From a checkpoint of a small model that answers yes/no questions on an image's attributes.
Training: ademamix at rate 0.0006, 8000 steps, batches of 64.
Data: 101725 training examples, 5.0 epochs.
Rows from block 4 of the image encoder of a small model that answers yes/no questions on an image's attributes, named by matrix and row number. Rows with one number belong to one channel. Each number is 128 + 24 x the weight over its row's rms, rounded and kept within 0 to 255. All counts start at 0. Numbers have three digits each. After the name is the row's rms in percent of the matrix's.
After each channel's rows are labels from the 100 images, of 14976, where the channel reaches its highest value: "lies over" is the class under the peak; "top examples" is what is common among them. Only what is clearly more common there than usual is listed. The data: close-ups of made-up surfaces with and without defects. In brackets: how many of the 100.
# convs1: grouped (7 groups) 3x3 conv (encoder.blocks.4.convs.1.weight, 112x16x3x3), inputs within the group 0-15, a 3x3 kernel for each
# convs2: expand pointwise conv (encoder.blocks.4.convs.2.weight, 112x112x1x1, transposed), outputs 0-111

convs1.40 094:131146133124087136117094135096127133112142141115137180123114147144124114159130117152151151149129153153138151095105126086087097091081101112100105106067093115093114106103119127083118144116134137131136125103119132115108139152159113099168121121170121124122125115118088117089117146148122131191125153195119124138115118153097124188085112129085127112074089101106117091120110094126114096127131140120145126150136128124138113121078119122099114
convs2.40 081:138132105096123115075137129118174154112091135110099161111103138101100097117156120126118112124136116115112073165134124107136116073124119123155166107087134139150091150152133124159168102119150132154155130104124094128141116098130100105157125164166110168114087140146140129142124123125158117126117172104075151101112155114142160151157098167139
lies over: stain (27)
top examples: stain (30)

convs1.109 093:173161127156137099089062065143134118131097115119142129088101132099106131121137163127172150132134166104123126123113139134103118142143133138102085138105071135149093143158166152132142122117138074104134103137134121128155107127134090137137098135116119089132101117123154165169142158138161123132122104100142112084157146085186127091087121112121134124108135112129140152130116131119125123116114135100094119135132132173148129169083116129100085
convs2.109 127:143113161166171205157116128121123153139142139123141130093142127155108102151150153131090118117127153076109136110103126135112126121104120151163150109156140131091134146115139103087099149161122138104137110122154168119165146111122129130111151151116116118113148118163194050129124122099089121106147105145123137158148094117134130102096146136139
lies over: bright spot (63)
top examples: bright spot (100); leather (74)

convs1.3 115:116118138131105151151146170118111137138117124155140149145140140139143131137124133125112122090112087117090099097123081096141092101114095118100135123115157139140146128133144097147125123115118118117146144119127141131153106111115109121098113108091105149123126119107113091115125147118107155120126126136054102090074131079051100075060121104072142113080103114123133141134126148136136136116118124122145084103086067120152150135128122101102119
convs2.3 087:141121162087177120124127122133179104130136108124134141140105143131137108122117144116128112106095097116133132146124097153152143108111146162095042108086091186127122132097157162143143110154153106173119133145104132167123129098129116125138129085130174109103094106137123119101144123127118095159137130115124157140108182112105112118141120109084
lies over: smear (72)
top examples: leather (95); smear (74)

convs1.0 098:131159165111128162060098125101164186109141157106089112101126133141106140146138117102114091156138104146121083146126111157107091165139121112144123117131137126146136134128097161096108145150112103163173105135152085089095134128102146127115136106109143142133114123101100117126127119129161115110147149145173127096163100093153156116174149108162126113146149124118135132123106122160139111166117078161095095138134091131142143097134158076103133
convs2.0 130:095155146133150121168147164096139101125159119122149111156183139113138126154134145125165120115119149146130107097108152089148126115166089134087130149152152133139119139127091109109110158128132147112144169080125139120103081111091143167109123152161126092170137168139108165153127152137111120103166130136106132136089087123136103159093150157161
lies over: bright spot (25)
top examples: bright spot (96); circuit traces (37); leather (32)

convs1.46 093:092124125104139112112107109115135116146117141169185166150132142139114153128151174132146139152131146155147173109137149140143144140119136103137141132142150119131123106132139143149156148129134074092090097134082072073087101102102096127106117104103133146151161137158164152131138131126146126107131136112143116132124148133106133110150126104158160133137141112127158160149142169176155153138145152168130179161167168088093102101119102099098100
convs2.46 086:076132112132132132134167090133112120075129130167127100161121146139148139161122186099151099127104157145102149123149132153142178135138137143124110148145097098119153146129130128135093143100132146097113177160081180138131145140137135121100142110098150110107102109105125125109167118137104072122118130195164124131151125137146113121161128118095
lies over: hole (100)
top examples: hole (100); tiles (65)

convs1.67 110:155147166151137132125120148126092098116115074108085101134144123136123116165125115127098085102118069117089096130127095145164120160162190147120094145119101144127107111134117132132102170132100149112113163112119161126125131119107131149150157154161151153174145125157144137133156150159145125135164134153108121065138127086169145127128118121103103133083112146131100097137106076122105094158099124114131114095113135137152155140124150161129153
convs2.67 092:124122064104076103145113125107133133106079164119111106139118153133122140117139161119139148130130134136084116132189156129159132121115143144168168149126141120167137171124116137167097157100133144128160168144122136078112118106142116142118079150157098142160132135119123166121106152133129112127113165114099127087102120181129138142125079142110
lies over: hole (43)
top examples: bright spot (47); tiles (43); hole (43)

convs1.92 098:166139086160128079143144108134103079132110082129111129081128143084122140115118125163130105145115089154119104151118088149090106135110138147145105146114091134094090159119131160106153146130159148118082152122099157163138133168144153152154102119123124152146163130117144135102173146123149122084148127102159128133151114093138108092137097092144105111121107139162126101152112107152135137180152140161107100160118098154126090149103108150131133
convs2.92 106:116149095119135145177135166099128106128136137146119109162140162113139112082120110097142144138111150175136128097093134103122156139201088124121162155141161086144121124125113065130144158124149116131107140100077115122124104156160137145113122132093120118150102127166126137088125154130161119113103145118136147140131124115117125183112100167169
lies over: dent (37)
top examples: crack (52); dent (38)

convs1.95 090:127170130131130168153189202125138076104132134104126130129122135145132137144099153137170113127110149130145179126129086138114097125123128123144088112122101132127117159174138173107155167149141154164144150123160155182170097121102121115127116098111123111124131121131123112121121161148120105168109156157107132107112126093105119114130142090146119121132108122149173130136110153154171183113150103112106137121135131156168132147122164153163168
convs2.95 082:113113118138121153135146135139170137125124115130091137128137135121122106062128106098127140097127156141100102104137090133118117121141117081119123109124134097176099185072117105132117125119190110127099120103099135131153118122156130072163147124099124161065103132145133138092126124140153108092125183155098128084128126100107135147141123153130
lies over: crack (27)
top examples: crack (68); carpet (32); woven cloth (28)

convs1.111 095:099093123110134135169179174139124125135113145175142117161166140142126115096109133136129101130131115161131137171159156148117122084104133167147160136108148124134143124120104134112145167156136168150130162145115111119108183119139157094103176144096194131129164096132117120109103127119112135150144150156107104129120140142104126141160152147141126119177120094119105128120076137136169133159117131147112130125116115096141132136106163136170203
convs2.111 111:130075122126123139094143135105133154118090152107107144118136117128106125180175123129146134126173132102088093121152130105133126104109151141172174091146179140119112112127126118147110157122122154152189145125145152129140132090132159127118124129154115116158153180121135129160100133098123120081120138129110151136114106162187182111130113139162
lies over: stain (96)
top examples: stain (96); tiles (69)

convs1.97 097:091097116111139160163178176138136111127126148165131126151179152145144116100109119125144104120140108133120122181179171138127142122110107148138163143131146118142123107123084125116109144157121165144137155123106122100090137124125138099084189120109183145161183103159120114107105122115105117136143134144102104127157141142113130161149156147148123092164119097097107103092085119147155144126128122118125118138123109094137114125117153131177185
convs2.97 126:139077126124120132106135134100137169136094143111111155112143130127127116187166120140148143136165125110072086109143127119114118083108150132177166109138177149145103126124132120129113139133104161125195134128134154136142136090133138116119131148163096126152149173127134124171087144097115132093111137116100142125105103167182168114121120133142
lies over: stain (99)
top examples: stain (99); tiles (48)

convs1.110 101:148153147116118114091092099131171155096107165084122137102095116135145136155157176086147162107104165102070109131088097135127103150157139152135132108127130111130119131156162122119159119104136074099129110158148134150165103121140103120161126133130118068101131139112143160145144171145112137143086073098149099095160139093173122096093148149090135155111117108142143139149115135139156121113143132117117132122121134150159137116120123107112098
convs2.110 112:137119169177158199163143151115105121132148121100152118115151152144129085153130148130109137115155162114100129135092152119132143106123115163133118113148136118112136142111138108091078163162115128081136132123111173106137122120101119149086153139118096103126139131160169062161134151113081141120162105125120148167123105124127124129099157142147
lies over: bright spot (50)
top examples: bright spot (100); leather (57); circuit traces (26)

convs1.108 101:148151138130119099105060071148150141151111110134132140068072128098106133124116163151173162146125152114108142094104124104102117120119140150123096162116086149157094154150152134122132108117136044071136108144137119127164137129124113144144113131149092099119098136125128137148131136133137118118105080088134120098151139078174132093115121111159135140123132117163153134140125124131146146123118127126121126128132136167146122153087101126108080
convs2.108 113:126137170160187173158140122121122145138150136121134126107174114147095118144131163115087107105123143093136136125092128116118115134120102124139150127166126132112146139107117096089089134145133158090133111124158136143166133114095144114117151136126129122112167123159179073125103099104113111084169120165118153170134080098123116106096168146141
lies over: bright spot (47)
top examples: bright spot (100); leather (54); circuit traces (28)

convs1.29 099:138136142148124134148122127148143137150122147160121128119120109103147114090119082138136148147132157136125132072111073100148083115146124111158154110156141095126099166151158129146154114145126089128114109162139158144139143152171107133135103114106123147151137140182118133159158148149141147185129147174102112092076128095082125084127118123096132112073110087140122144133098135157132140147152151158157163120146150135162163152156161099131122
convs2.29 088:090178138101113097091165106127133145103122130136148120151132106153135148161145155138136100116151095153141131135118132119151121112119125131142105153117109116157160155137079142132114114089110148059135172155130101151104111107105124141098080151181085125130125159096112132154116103175145152148137138127157100141120136152064113117133157151119
lies over: bright spot (38); hole (26)
top examples: bright spot (55); hole (45); tiles (37)

convs1.80 107:130136140133092170156151175153122131135135132158133145081103116108156091114142140088129123104073134125138131141129123143098113169125122139155158129111163153134137132135118139108118147126117096107098094086096121132115136142124121149093107126117171141150157133169163177149119150146120087174131131156157128174137086183151159171140112127116104102162119120106131119113098132143154148143138151138078181157162156100116100113091119140128111
convs2.80 090:120118087115138126096087111116131189140092137124106107123116071174100095103164136142121122163123116124114114131127118117109119135122126134191156153156141144121098121133131080134101117161163108146206143131111111106142173084155116123159156145145111162110130137130148112112081142126119147074126137102110110141110103140126133118125109146140
lies over: stain (34)
top examples: wood (38); stain (34)

convs1.42 094:104105110113143131103114097105130128148114122180175156156146133143132176141143162139152161160122165149129160114126112147144131145129135116122104151146129122127116124133123156156154153136126080099068128150075108086080094099104122162116091119103149136147159142154164161134157138139147135127130132116134113152129147139101135132116103078132131079126108081129139133145134147162147145152166162159123171144149165114092080143150102124107095
convs2.42 083:083147114126128146128160116138112119088130120166119089176126164156145157131118171095168101130113180145081144131153119120145168137138124133127108154139120076147138140101111123141106137107122121119090154155089193131116146156124137126094137107083144119116088118122116133098162133159114092121121146197149127116160122138139104127142116130107
lies over: hole (89)
top examples: hole (100); tiles (55)

convs1.59 102:153125127151117110140125121093125104074146120083129153093118120083156111095136139101101111097138104101142149101103120093140138109130148143155113146115131145149143155137121142123104129115094185174160235124147228188163153152128179133128166143135114123136122125146112123130108117127105133132112126129115141133129137150109128136103116118126113125115120138146151151177131157169158133133141140125160141114146128114127134124139122131133128
convs2.59 107:063140119109121113165175128099154163096124123154145114176123139162152160140152160102150081113078142171142109135122129140154145122128134159145095124158116137136106127109112126131076150100131128111143155129116141139099122112103101137113117098137129123108086145140136130139153097143153086127120135172116112121107106146085061148116103143097
lies over: hole (99)
top examples: hole (100); tiles (48); brushed metal (31)

convs1.14 094:135144160094109142112110160149175161134123124115098139107087109126110117141134110094091075125112112146143110090108116145109122172163127117120113120128149100129158098082079139083121160173140151158168112117131097082131117108103131126134137128131143128141147136117133121114095087081143110129156160147109102097145090130143165150102100092133122143133165154104092131136125100152135098111113105158094131150170137140144151137126144082081098
convs2.14 128:111157168146139110152152138118091109138172109145177101147151151125156152146126174135145128111141131145158156100098125109140149111115104162100126101147121139124158114121082138090135162140097189113124144102115139143089102128069123159130123144153104131144167156122111138166136125145091132152184129136138116130108115133130103165092173133150
lies over: bright spot (37)
top examples: bright spot (99); leather (39); circuit traces (28)

convs1.77 102:151154146142132150152139173142126140134141152134108109141137152131111156211169149130115119144167105143133107101105086096117083139131137132136155138108137127110124115109108135127124161162137152134165159103135156113131103129159120150178147147200156152157144107127131112099112131134114091102137111115112101076126132111184164146137114104086116117085092093137140140160151139135114117134109087116138115101097134138129148147121155174149166
convs2.77 094:108144096093080080157121121120140126105113153140134085188109114129144151119120145115156141116099118159109142113182135106170145170154159148135142135128123119129141107118107118167101130129130125158131164161091130085088109125141129147089066119121120120168127118099095170119139158169117115095131130108152132120112142144111089099148107108135
lies over: hole (68)
top examples: hole (94); tiles (70)

convs1.70 107:078074061081106056071088060138117123124137129131118122125139123122131099129091080104094093103119081097070083110115106115171127115119147113133129150115164138142133127141144132124141136119122136123129126115131133115113091117106117130121107135127136154130128130111102106076144141134130132112108109103121134132128137134133121137121112120124130133148155136142128126144109157124128105128113126128134090134112095092107100097106065108084067
convs2.70 073:158111131118150115092066133106084098083098153089113133120095162119116113193098123159140134143192102097130145138095161131146158114097120135105136088091142158147140151130147153115182156153130113164118140122121139119135137126133135106151123151129126120123145131110104126135106191102112151141150119101094121143097128120121165160127132125131
lies over: dent (26)
top examples: carpet (41); wood (41); dent (35)

convs1.52 095:142127126146086116118103141100101070127172087131112068091098096105174104092117098113111062109120088131123131087089084108197124106119098132121116129109123166129113143118129131071117124105147118113096110099124112124159152139155147083126137133152115123120121149129135137151084128101112169139121130120098118102113164134101125126150125114151120114162124137106131129124135151126141164117110086103153127100104118095115124121178124129116115
convs2.52 113:120148130115120124112125115146159133103127046176110115150123136139169135103120107125125139117088107120102126173166083144160143105104165118132119077103114128137142122077121133161098141147148117144092095147109147127108136121125142103117128129064143182087103124124134128119132106179108111141106114126144137104161151096145098124155125139099
lies over: hole (74)
top examples: hole (75); brushed metal (33)

convs1.104 094:134143150128135152120116092098164152064104174081131154127111122145147131140131160077143174101093163100057103146130094149151116149145126129153121080114140101157153112143168105098162132108114097109107118152134112136164094127146114142165100118124144128134130118106140146115100138141084122149087088105152122117152150097170135101084139134085132136111116131128128159145138140131149108090124134121123154135152154140162168119119148114133105
convs2.104 109:107147151180155168169149158111090129127145103088153099129169142142142094153146134140119128107129179136099118132094130096137141123143123142118118104153137099107132149111126123106079164146113135077139127109104162134117092143085142133079147150128085113134133156151154084173160147125088141118167107125129132162108099125133115135114150155148
lies over: bright spot (51)
top examples: bright spot (100); leather (57)

convs1.55 093:140133131138130096127098123126125125145133147147144117131136120146131155149139135140122105177141130153137121142174131156105191171179157159133164151159135126128134127112131118143103132096105142135121165144115156142115120119129113165111107113103138142153132107141152150112150154153134098163145153128110135142117099150141120142160157173160152149137153125150092096128096100119086116144149129179151172150157168161167173154087192166173158
convs2.55 106:132115145132133132122138140124166150169112142092114180106113098115124089125164095144098163110155117117131092130125109156081098111137130073138134121106133120153078138159142119127145102149138153142112106079169100107163126088118139091159148151145098158109155133148133105162129101131171137123114145116065126114139143117103154157127130169130
lies over: bright spot (80)
top examples: bright spot (99); leather (40)

convs1.89 096:137167117156139095160168127161141099155136085134117105077102126053099125076087141137158111153114081151127098144136111164106087158111110134154126151114107148132083148139117168101124163119132129140110136128084149143105115137157123139149107108122100099127132133142121148141131154116156134098155140106144134128167118121148140114151134096163104077138105090150151096155113081147140112123149125149125115163144100140141100153108103152131102
convs2.89 098:127128075116129163156113167103128111123107128123088141134140156117132108078137129110144147145122142146136125099098131100127140105161091145129171135151175111150109151120150067119141165140175117133116128100084131100135124132154135177126123147100101127150119133154153120097106157146152116090092162124108143109129094141147115182101077151154
lies over: dent (45)
top examples: crack (52); dent (45)

convs1.66 104:174134156163134152156154165115098114125120126112092090146161164138120140178144117092089077112122091128097076091108118086122092110115161165171154165142167149138136135139122111121110152136112156146147160107139148109130145143149145158162151160193149137160152115116124120099139125152123120115155159139115122093122130106166146143115120132100143131111125123141120111162123144133107107124118088114127118102096101161147170146117137173145148
convs2.66 076:127118104097091090131112130107162138103115129126132106166100127130137148120131186140155148129122113139087133114182127100169122141135136150171146132112134126157138153095124113165135137125109112174168157150090159082090134099138122153069067134153115121157099123126130172141133124159106127110140134091098097120090131146128104111132101120119
lies over: hole (79)
top examples: hole (84); tiles (62)

convs1.74 113:105136121130158136124143113086108129102097138120109134071115116109145142083140136140125174133116145146149171166145152163117140144141098079086102077104093091081094077126140099126139108140125096109086074118109092095108127144121147161132124142110070108083113154138101151152093104081118147152089124116106133161106119147113129123152132125143105123144132100103099128095097121116108140119112136126113122155139137103131125137157154111149129
convs2.74 090:136143163172159150132145128109123137146169133080157117085153105109108077136140138124099136108165130095125146105081105117095101124148102118118157147135146100109137082151125089089133134155128167090113114096126112139168147128117145135145147151139132136117167123137164080150103124096123134117173120119137121181113111106131165118097173132146
lies over: bright spot (98)
top examples: bright spot (100); leather (63)

convs1.37 093:140132122116172124130112142101133126123160129114149128113097104125086102105107101119101127133083109133124113138136138126156140137146139153137148117173138126139136114112112102148105099093098165156159139159164165150160151130158135169143151142159077093075103159093103113082147129140149107133165148129108103119101141101131099080132145136097156151120138158095109102083165097081105089116105110134098109123134113161126150149171143146153157
convs2.37 115:102153136158175109124156114101123130107168116158164129125168125153149135111091088124133104150118121149176152136103139122142160136129091091127132162160118107095152102131145112105127114097158156095119141132122076133121121186130138154182158119131148154110167118092147124138119080131137110140141106159122078113125093110149130142136149150089
lies over: specks (49)
top examples: specks (100); stone (43); brushed metal (34)

convs1.81 099:123115093131125109139174148126100064135135058124132110094120151052111121078083120112125093146116098160150133114095102150115085150145128122111110135112092150136109122104097137123112146166142131118083140124099135161153122130148116121129089106109135134147138153154128133140122117093153119113167152136134107131166121134149164163121108077141121082145144126120104083141125102149171150126109112159109124141140136118112083147118110153160142
convs2.81 111:115123085108119151160135165082136117111111140150084142146141137136121105093133148092153124137116159148108106108101136115138146089157085150124142134154176103140113132119138074148122147122173086134133156110104146102142109120150106176107125122100138090155092140153127135085121169153143126096097157126114157102138109147140130168107084160151
lies over: dent (32)
top examples: crack (60); dent (32)

convs1.12 088:143125095170159153174168159115106109162147120146132132110103130146129116139103119155132106168155114152134136133152148111125140099142165111133113140152129174164155148153117151138146133161167109120130146134136126110128120105118129124109111080122154149128124093120129119112131145133133124148127158177162193142120117155115175188181204159130144173108152178123114122128115139115129097193158139131128158100140128118125120131120103151130113
convs2.12 088:106153132123146103112163127128128125128111113105133154127138118088153086171139156168095137120169089109076119134142159130149127088160148121123132141138143170157133155149117136121102138140117150115136165117109159097118130118093118132113102181165076121142123132110119097184124133158113190156132100108082126138112145177105126143139144157123
lies over: bright spot (88)
top examples: bright spot (100); leather (51); circuit traces (31)